Weights of a small sound classifier.
Data: trained on notes from a synthesiser with random patches, 78125 training examples.
Rows from block 3 of a small sound classifier, named by matrix and row number. Rows with one number within an expert belong to one neuron, the router's apart. Each number is 128 + 32 x the weight over its row's rms, rounded and kept within 0 to 255. All counts start at 0.
Before each expert's rows are labels from the 100 clips, of 14976, where the router gives the expert most weight on average: "strongest on" is what is common among them. Only what is clearly more common there than usual is listed. The data: notes from a synthesiser with random patches.
# router: slot weights (model.blocks.3.mlp.router.weight, 16x320, trained with AdamW), inputs 0-79
# up: expert up (model.blocks.3.mlp.up, 16x160x320), inputs 0-79
# down: expert down (model.blocks.3.mlp.down, 16x320x160, transposed), outputs 0-79

# expert 9
strongest on: inharmonic FM; ring modulation
router.9 [116 163 113 168 129 103  77 112 172 103 142 149 163 128 160 132 143 114 100 147 142 145 110  85 104 101 146  90 195 142  78 191 128 156 114  78 144 131  62 135 183 146 192 173 164 166 119 107 175 115 150 113 140  89 123 153 145 151  34 167 160 118 149 209 192 165 109 171 107 129  74 162 129 148  81 134 146 133 140 149]
up.0 [107 131 190 144 142 111 115 105 103  85 113 125 106 157  97  92 141 154 126 140 158  62 127 134 153  92 103  78 131 110 107 101 175  98 103  56 159 153 112 105 102 133 137 140 210 193 123 103  59 118 147 121  74 119 116 121  94 134  69 118 108 164 117 149 141 162  89 107  69 170 120 173  80 157 155 140 174 120 166 128]
down.0 [181 124 152 132 110 118  67 104 158 114 154 105 121 142 106 117 143 172 146 104 106  97 111 132 125  42  95 124 101 147  99 166  91  87 118  74 144 195 162 203 132 152 131 157  86 133 117 112 179 128 104 103 142 194  79  67 167 130 124 110 154 127 108 127  73 140  79 125 138  83 107  93  99 178 163 134 139 116 138 112]

# expert 1
strongest on: square; high-pass; pitch class: F#
router.1 [ 90 111 107 149  88 156 134 149 127 179  76 103  96 177 120 134 134  53 102  73 160  54  54 179  88 142 143  69  97 110 123 137 163 143 123 131 142 156  97  95 151  76 129 140 104 132 154  80  92  94 122  73 194 109 164 110 130 107  88 117 182 109 121 145  98 176 162  82 117 101 110 135 127 168 130  96 129 202 175 155]
up.9 [158  66 159 109 117 129  66 105 169 147  96 182 118 135 116 182 126 129  96 121  67 132 136  78 127  98 170  84 132 117 153 167 126 157 114 151  81  84 140 131 154 153 127 144 120 166  93 143 217 211 141 130 170 138 130 108 178 173 114 139 120  88 132 124 148 136 107 119 136  78 150 191 109 110 115  65 175  87 159 101]
down.9 [119 196 157 112 124  79 209 102  95 122 184 172 177 120 129  73  79 134 139 159 127 150 110 144 110 152  82 144  72 156 173 182  95  68 127 152 128 124 101  91 118 149 126  95 124  73  73 122  85  79 114 108 138 100 118 105 133 110  78 161 110 209 142 109  77  73 194 160 122 121  93 127 102 139 159 180 123 103 120 132]

# expert 11
strongest on: low-pass; inharmonic FM
router.11 [177 189  74 109  95 112 183 170 160 151 118 114 151 105 123  91 118 140 113 151 107 127  69 150 139  96 148  97 111 116 132 142 124 128 130  79 144 141 127 145  97  91 163 145 157 184 158 141 116 193 144 100 180 103  80 162 119 192  91 149 171 124 144 139 155 155 100 148 171 149 103 121 105 161 127 172 154  89 131 102]
up.9 [221 127 139 102 122 132 153 108 108 121 159 102 127 194 102  99  96 142 131  74  96  99 101  79  86 176 134 135  85  92 175 130 150  99 172 110 121 137  99 196 134 107 165 136 110 102 142 140  97 149 114 128 113 129 111  93 112 131  96 193 148 124 119  94 139 136 146  75  82 155 186 104 163 176 134 142  97 169 140  88]
down.9 [103 145 130 127 193 121 146 131 157  99 103 153 126  82 135 104  84  89 122 139  71  80  93 154 124  98 182 101 149 122 159 157 139 132  82 137 103  99 118 110 105 113  97 119 128 140 140 150  96 117  67 115 125 129 160  77 163  90 101 109  99 141 117 115 124 110 169 141 125 156 145 125  62 134 160 206 132 168 127 106]

# expert 0
strongest on: inharmonic FM; pitch class: E
router.0 [149 152 117 114 185 178 177  78 126  71  88 114  94  86 159 129 144 107 158 104  78  90 128 128  82 161 148  93 116  81 121 114 145 103 134 154 183  88 112 188 162 134  92 142  78 157 162  82 137 115 104 126 168  55 117 139 106 129  72 123 139 119 122 175  89 132 203 183 169 112 135 130 120 183 115  93 162 119 103  98]
up.9 [ 59 129 121 149 163 167 169 105 110 161 164 115 197  59 164  92 158 117  96 111 146  81  82  91 118 137 136 109 154  76 146  82 133 145 185 110 126 120  93 112 213 221 149 154 149 148 182 123 106 150 119 140 125 161 131  88 131 137 148 159 162 108 124  90 130 124 185 136 135  58 144 160 171 123 127 150 126  94 104 136]
down.9 [145 135 141 123 106 113 153 116 142 130 177 130 206 148 195 121  82 124 122 167  60 114 115 150 194  81 129 102  81 118 114 119 198 160 131 152 107 127 142 145 123 143 130  89  90 134 149 145 114 154 157 145 171  91 173 142 109 122 145 134 146  91 113 141  75 137  91 149 114 173 144 185 127 112 114 176  96  87  81 147]